{
  "model": "CTC image transcriber",
  "dataset": "short English words printed on busy colour backdrops",
  "train_examples": 90422,
  "image_size": 64,
  "crop_scale_min": 1,
  "horizontal_flip": false,
  "translate": 0.06,
  "color_jitter": 0.2,
  "tokenizer": "char",
  "vocab_size": 30,
  "arch": "mlp_mixer",
  "norm": "rmsnorm",
  "norm_position": "pre",
  "activation": "relu",
  "mlp_ratio": 6,
  "layer_scale_init": 0.1,
  "parallel_block": false,
  "inner_norm": false,
  "moe": "top_k",
  "num_experts": 8,
  "moe_every": 2,
  "expert_mlp_ratio": 0.25,
  "experts_per_token": 2,
  "shared_expert": false,
  "patch_size": [4, 4],
  "conv_stem": true,
  "layers": 8,
  "width": 320,
  "residual_init": "zero_last",
  "optimizer": "muon",
  "muon_scale": "spectral",
  "lr": 0.013,
  "momentum": 0.95,
  "nesterov": true,
  "orthogonalizer": "newton_schulz_5",
  "adamw_lr_other_params": 0.00087,
  "grad_clip": 1.0,
  "gradient_noise": 0.3,
  "steps": 16300,
  "batch_size": 128,
  "epochs": 23.1,
  "lr_schedule": "cosine_restarts",
  "final_lr_fraction": 0.05,
  "warmup_steps": 3260,
  "weight_decay": 0.0,
  "adamw_weight_decay_other_params": 0.01
}
Rows from block 5 of a small CTC image transcriber, named by matrix and row number. Rows with one number within an expert belong to one neuron, the router's apart. Each number is 500 + 40 x the weight over its row's rms, rounded and kept within 0 to 999. All counts start at 0. Numbers have three digits each. After the name is the row's rms in percent of the matrix's.
Before each expert's rows are labels from the 100 images, of 14976, where the router gives the expert most weight on average: "patch colour" is the nearest of a few named colours to the mean colour under the peak. Only what is clearly more common there than usual is listed. The data: short English words printed on busy colour backdrops. In brackets: how many of the 100.
# router: router (model.blocks.5.mlp.router.weight, 8x320, trained with AdamW), inputs 214-319
# up: expert up (model.blocks.5.mlp.up, 8x80x320), inputs 214-319
# down: expert down (model.blocks.5.mlp.down, 8x320x80, transposed), outputs 214-319

# expert 2
patch colour: white (43)
router.2 159:551461527509425492498480406488435456458478500492497466474491500523628398485474495536445486536422461497495443493481484526453457479433543460519456518523561506482431468448406464488530512471494507516486516491498467513453446455431473524503526464424477535450500448542475533503529519433510467458514430481554466536470455507531
up.0 105:469560425488519539466513485533484498419572559498558543523476519479494465478569430441488498559464503471503499509493518492565539487456563452479479483521443507531499510512625494500445527535572479485532554525551475564523507502525466454475500564595470454550517519512533479463478564524497427539501484418520575450468512591486
down.0 102:514515507545463433512454456478491524544533550525490456392497492515540470486516471422467477476501530469502554536515519561482448441458426563533522432571446484542528550490536518488447396508547468488470554477438488466525523564458513423484524476502547482485497495391458532538533542488492506475467504536501426521460519466473
up.1 104:533565514457471486476488438525492493520497516504495471499470471487493517411522557481494529509537463559514511494451577523474471488405494501454523545491459526524555513514531562491491497472525531450500519495513512511501545553486568473503457571492500529475433525468558497467470552585550513514551444454528514501521447438449
down.1 093:446537488513479501513533444502532565553579541464476510498526555466505470464499516472456479434465531488508502551415477513480494482444457477479565502523458457540460556489565478414525488570497479529472553466507501556524512498485456515550532446460498572459433562550491534494529500478486484556519442507453486519535531582527
up.2 092:547532447458562507486478507528517455491482537437516477493483478512414559478505465538544487429589501522463498454541511493482514506488445522484538536487539448538550535529589508549468465532555568489456463511538497487494514497416545483471486516465516447506420466512470531517506582561487538450494470570488459563522437475497
down.2 099:502463541550539538508469566472528521522553518514492475521506506522527505570505528522502563452524526472581481571412509566524555479574466504544502524548503474506520567486516534542587503458436510476471533455503493531513455512504456457557431570498473479488577526509470490448510542413506473504457550492523523417509545571527
up.3 098:410524411506470485534506617567558576528517544511469428412571540454520478553503544441446481504536476550533533465532512493582485567499474510504511619417477581481496460470578444588541525493572547558546529518455455480494497489500524559452494507546502470529540527521542540519484511508460482464550533501449534444514519458542
down.3 095:552463370487531479505422440455462500495455528533537454511482499510516515539537545515476521522480497507426494548517508514532575532523463522512476574442507497505517489538602499527459470524463500545440448563464507573557528478533448522421489510458535443521488531497510541598538526521576459463510467471472492483597481479443
up.4 104:494458490396508451600543551492455568462453462461537468503488519444468454508495466585511535453510477536496507518500536576448550496546570482539546529520456488550523533495595510486485565462484473490504401537543484463527574528518526450500512517521432495501505528495493555507519533548574480505524429542532548527493525408498
down.4 105:500517500510500554519498420500484520498493458558471462447487476419511554505577550465502514476466593460494536495511515515551465451503516568542490522431550472460494531578427506545488529530545467525564472537447536600506516556515541488482454537523532528479496459359553499463523522468530458552414526458473551455520484465545
up.5 093:549574510479445564431491467503526501522530462496486441537518502485514503575544513467489484493484456566523548524447477543499551443508535452424531588512599491520487504491604505439501559463471468529493540514498543470483524505475498446525506488445520482414472500504493526487522540521467462506515453520532538479474549517451
down.5 097:593449459517468479506477549489519473535556527511533454489439421577518574507444497465446517587660457478533522486536486586546521477547454493479404518510536500485471526583490557554482460490564511504483475452503478563532421584466489521489484487518473513445524505581474490454525508481547458556487462548515493428489548520469

# expert 4
patch colour: pink (50)
router.4 081:502406473467525488450559524447476482485499540533551552411462490594501520466459431457563532508485493518463477492521509472499526547509518576514523482514459547535505525440523471501444438600507508467470474492433505501498532539488525544535521524440505527502493445522445488530530430446532460586445516564406513515590417512550
up.0 106:497563500566476465531435482384530477493455490446452564544558631472559498557469483505367493461458503524518513473506417560500525514526510495473478549464504438402527517524540547538535530438523538501548484542540483549581506555522488486545542522538492475553573493495440532475409543552495485450535500397488409484496527508406
down.0 099:474539479515488545539532487592550478504513495524512505499484522440522522487460456539505464526455495550445502450538454458476567525457494483507500552498494497506511515489505409448489424502529527536447559520479470458490464566480502503403448520543488574522425470553413477497543439530487518510471465520470544512428530480569
up.1 097:528477464525475443575492548554508461467512524512457467520520575527512444491543549481512447523486579436534460489481475448497512562481500564524574516504507540459528507522550453545470484499506482529515531531566417529508545428482582559472438446535426512528551386446526492522439494532535471526498513455497476570499436423531
down.1 101:479470539495543519505515511485439542511536489456469453514525515467448488461453508471552454545498461528449521472455534472478474411528537496484526486560479464449496490500434500538479432508479500498458532493489543571431504540409484521578449517503508492464511524557435501495489496498431467520530478496399553515510501494462
up.2 107:584502531552568569521478516514526518585510548521493502489480545490481516548501470535547489510525520531486577507499516512476514482604563533541518499513538480429530537553501484481517492592435467507487542485455518424478513545498494444480518579479548504562503473504506499439512517474420571440487562539478536443554548503486
down.2 101:518482446474513485517476482488474435488458546529559536462542507496540500442571535484432524474495508481514517528467507467515494454520508554500535461568430563555544446535513500465501464546457458508499422499466500534475504443398473499519452452472480514563492515446546453548508453504478453497514471534523571564504548516430
up.3 106:493470554449586529563623473510477505473499496502541475541469521484514634499528485410486505500464471481550518485560512510518548511506451480452501526472515494541520517486503466495479461515527539481512520543485526465437440483497501506520514495479529583478512491431542530436419540512464545543493478519455499546478554572574
down.3 103:480534497488530481521462520500448530451457495500475541463511479526491425493483453397462452447573505559505477552563470544479485556547476429476474475514492580478428494515473508493520497505487539554495455479505559558397531511416440492471583415493441474576515434486496505474492547442533576447517491481494483506557513568490
up.4 105:455523544452562568535516588506521447497566474484449436637444516492530456467484478455490445521487531527580412467436515527536529515497476534491571498439525399534461480506535432521477497513560454534517521498499509461465509507555465444469500527531532570470459509529433484444446527540465451485479513427515472513459495534516
down.4 104:509433521499517534454424465519474434503429507498493492525519463535456442473541472444507515445527388474469479451513468560565472510515470438407450499549513456510504486533457479496517488526590472443513466456453496519447573555525502477481460552460516525463524448426572518494560461446563542531467518502455414478492572459483
up.5 100:505486520458487452490450563535424445508510536470463434500442583475393529500472503523459475508517445417573504535520498451550494553470499581604468508539491491491529540501548492457480480554486459525467483453500526499514527484438499476476536512449551495415533475435548454473558477531531448522579454533469407538486547438442
down.5 102:459513542509524490513482472461535557506519435415557472473539513544449473457525532482478489551559521523493496475518443557456458530520474493486563530512529527537472452493484468506520508509542521548463547449434451511418506409422461499549530546521497470463497529452457445496451477467543536425531548470512485516461505502520

# expert 7
patch colour: grey (42)
router.7 081:481493505461484530538513546508447488556451480478456516389423516538457542514423462482444453491532467552426452429568481481550559522454475525437441505558471478510382549541462523496476435572481512493464471497472509460522479499559493506515523542466543483536541521488387508483501451457552548473517509475488439475502456568465
up.0 097:543498571568523521519523503481514494539461521428470526434490498491507463506529528547480474506520572542451571546598499568441594501483521458552562484396571491489425505506474529488504497511497550445549499463485551559450493444495434521609523510494435480509510542555562456493442511504507498495474543500480564456500436457469
down.0 099:507530546462411484547612475482464527513460472450527521478482508515505550517467525416458441485502568506544550518474533459483434556557573531537503563471576544484439516496490460548589467518526455477448492497512441474452491514472460500475454459498477522508582477500496462495485533466466469540544479483486549494560475529499
up.1 099:523515525505472534469462482492539497579457491513544516483492510520529533554478535592471450446510487495491536500474612483408444470513479554538532459514556517542492532438576513569515458485503534549469417466529479519514507549469461466495437573497561528521434432466488431532476565542544516502542524563508454499469561503497
down.1 100:489557542560438459414497481497519486519478542451460429460505480493539479474435519516491529539509555556563476551521449465539516488439434525496502399518523513441545473459411494490433467466579520454488493468483502515442457381479427503465551456541547511544476558528576523476445533522471539530513421445532481444492545489565
up.2 092:475480533477446510524468471478511539525410521525490541541485517395536511551522450508519492482519444433508517497494489521568553464484469479502520575473541456502523442551480512517533575498433512459492452505491540586581481499508538498367481502498501460552427564476446521561536517461478515559445448531487465473444550539482
down.2 102:530432509441514493453497554464425464484520542522507527481478540486567517461442480472515456488591564499406512487563477452457440510541383422457448506461413501438486563502505454514529444536514462562500506586466516519481511483524534496549521475487521515510496498464549485563456533532525477518484528580563502484485483509495
up.3 099:488521541535445439464530490543519588450474625488448489492492564476435475588503477522451539487489479417493522537517494419562490492527532449533477498510533507472505530527544582501448470484504451502497517494536579526482517487471495484482445532491469445464454450487489465467470505505447475484468468552510472494479505475529
down.3 107:523535479510425525445459464493473538500490465564517502528458519509454514462490479499456536524505510510535521564500488495543536451460583494516484525478522436448467477444523524539487529422569406511563525495497539469558508435550515527537493527422479548541553483522522471466436538527480424456508529437496446585466429397424
up.4 098:456481539517478574529428509471489517532467489610502495479524533460489563467468505483510550500508572497482476515560457453494513562516531456482500572406533558537470526511517553501414506558409568479480531531532508472465526519545574586412455447551591497494453590486525489514504523555492514568504482497524479534558461483415
down.4 102:566461515528526516540524454454541479608448522470582602488585461483479536511533471463542524460501583498472520507535485488552546472500455477431449500567551532528506461478590515476456484512501516529433490494475491490507529524417491434496555467539458454536467451415528547499538474533516483498572544542505457461469524450462
up.5 098:508564510492483445448590547525524491554516438501586499482462515473542540510493524437483464522500536492489488482510555485406414459479586480494481561496492496469518464555427511430528534518466516533549477488449425563493504491574545528473535485447565534446470454433550536534544460483457563479438510484533560480443404469480
down.5 101:480526507497502473529505513507553406508514515514556587494505490525491549534527552491433472527446506483530509496456500579498486530495524435491559483520473431454496512509498579530479504499544613435440485506492500442478490481487453512483484424476495509516539524421531481480491492536458489487472493460464468555508524423530

# expert 5
patch colour: black (69)
router.5 074:481506531505564511523580488477504515586516492475498501507462445564403462512480482527493475453491419487461463491483496490491533523464463574535450482500468594549468542465560530463529417501468490449456498438501527467508523513513506571528539507442512444485530478501537502498552457471514565501523468534640515532547457526492
up.0 101:543478493518532457514576473464532496520549533521591486519487515477478522461429500556468456447501507504517518583465568456472432485447470465454440528497508559448461473525448554418443528455456533483434516542433538458504544476512481508486488480465508517519400508507554453497484508496544477546549538511554431489489469527473
down.0 107:420503478503492469421513506499435500564539467489457490526499502498552537442503466532468494507427478525504538457556456496485471528482499469587521442598532501550452487459488464539478496481534492432532480508474471568496513505467449485443552510483521491430488486434504453570479530529523455590522549499514457577505496473527
up.1 105:528534586495438450491492516528553472489496505533469440478500470496419436410473479451429506498507552576507516454415483548495496397505505496491491557448433422503528538515489533509516438498463501590481418512528461496530549548461467515552517469507473488491529551508524421480524563487483478447599539448475542530473530582504
down.1 097:500562519544575532530447477523474483515518453375445592439445482564476550506536486541463521492490499469494513520404499440528490480516506485483548449502518530497492475491493483525562503471531467511450525490403451487489514469534502506592522551432497519545474505500477473541512547512518502456521495547484473460522467471451
up.2 092:518589512526487484496486460511478549601484483488507503466451546499457474469543503480534547500439517493492514436482461457502449515532478580515490489524467484467526449483512541513509535521482470540504550466473498498463578516466556493457445522467480479500542404471459450518554498507518455526516545401516526439465541511524
down.2 109:463501516526539502569549569500439511560544452510423500479436549428545496474501498488460475500515530503496538608485422511543529543562492515540563501500471532518528462436456547529501370493589509419500444596441460506471496478532516568460511543434482449499532460491494482512477479476477560505456519504539515482537512535463
up.3 103:515464517476407539488477555506545502459453479510556453476462495534496489513453394473468516609507503593518528513397559483546520539533552534448542474488552537535492504463515473534505513492448500478468495458458543564523515553429515546551506580478466500474512523482502470514494506486491447481549593461543397482486508527514
down.3 105:532561603494524521458537406504503494447505515462470450514411527496511523509551579585509525470506526500525524512426488445519495461530464504552463431464555464524511519507506520501407479466476512453443412457518499464497494526520548469525480559549513462527520501431554514492595455480465448548429543490541453480545484467588
up.4 102:490425560520460472559486529493539507514462551528469521566464552454471492502473502518502545526490520435565480539526543458472469500498572457448540486461469501505481460472586429518452537488515516470509487475517465472518505534471502432560486480529554556497524515533540485546488462495452472475472536516438522482427524450452
down.4 105:498511456540527471483595494490541595456445519452463450508462519526501451534476591521533471476477451532539614523535521410521470479505499481513581454543527489531516531461537562466475520465429424510558499525491440482472543482509468507443518509503497458540436541553463557481535512529487506483497554528514490509454558490507
up.5 108:485425531490523551525536421546514452556428489487511462492457447515499470513445511488538468447508412557530498442454507536535539505540520515497475510478593463577545522568420507492578536542437546411423426513479550475486466470510531503487538423545485529500497477541569502494460514512490469571479427561513492456444441513449
down.5 097:503471501525585519456512479501498480517481514496498480444438554491445466419452523447459503444505490435519497521511527540484478467493541487432521473438535439425452430499517523493507511438541507456514501499489494489497584507486481452518523543463479514480437495457520538547479548458501485474446511532483596561485470486478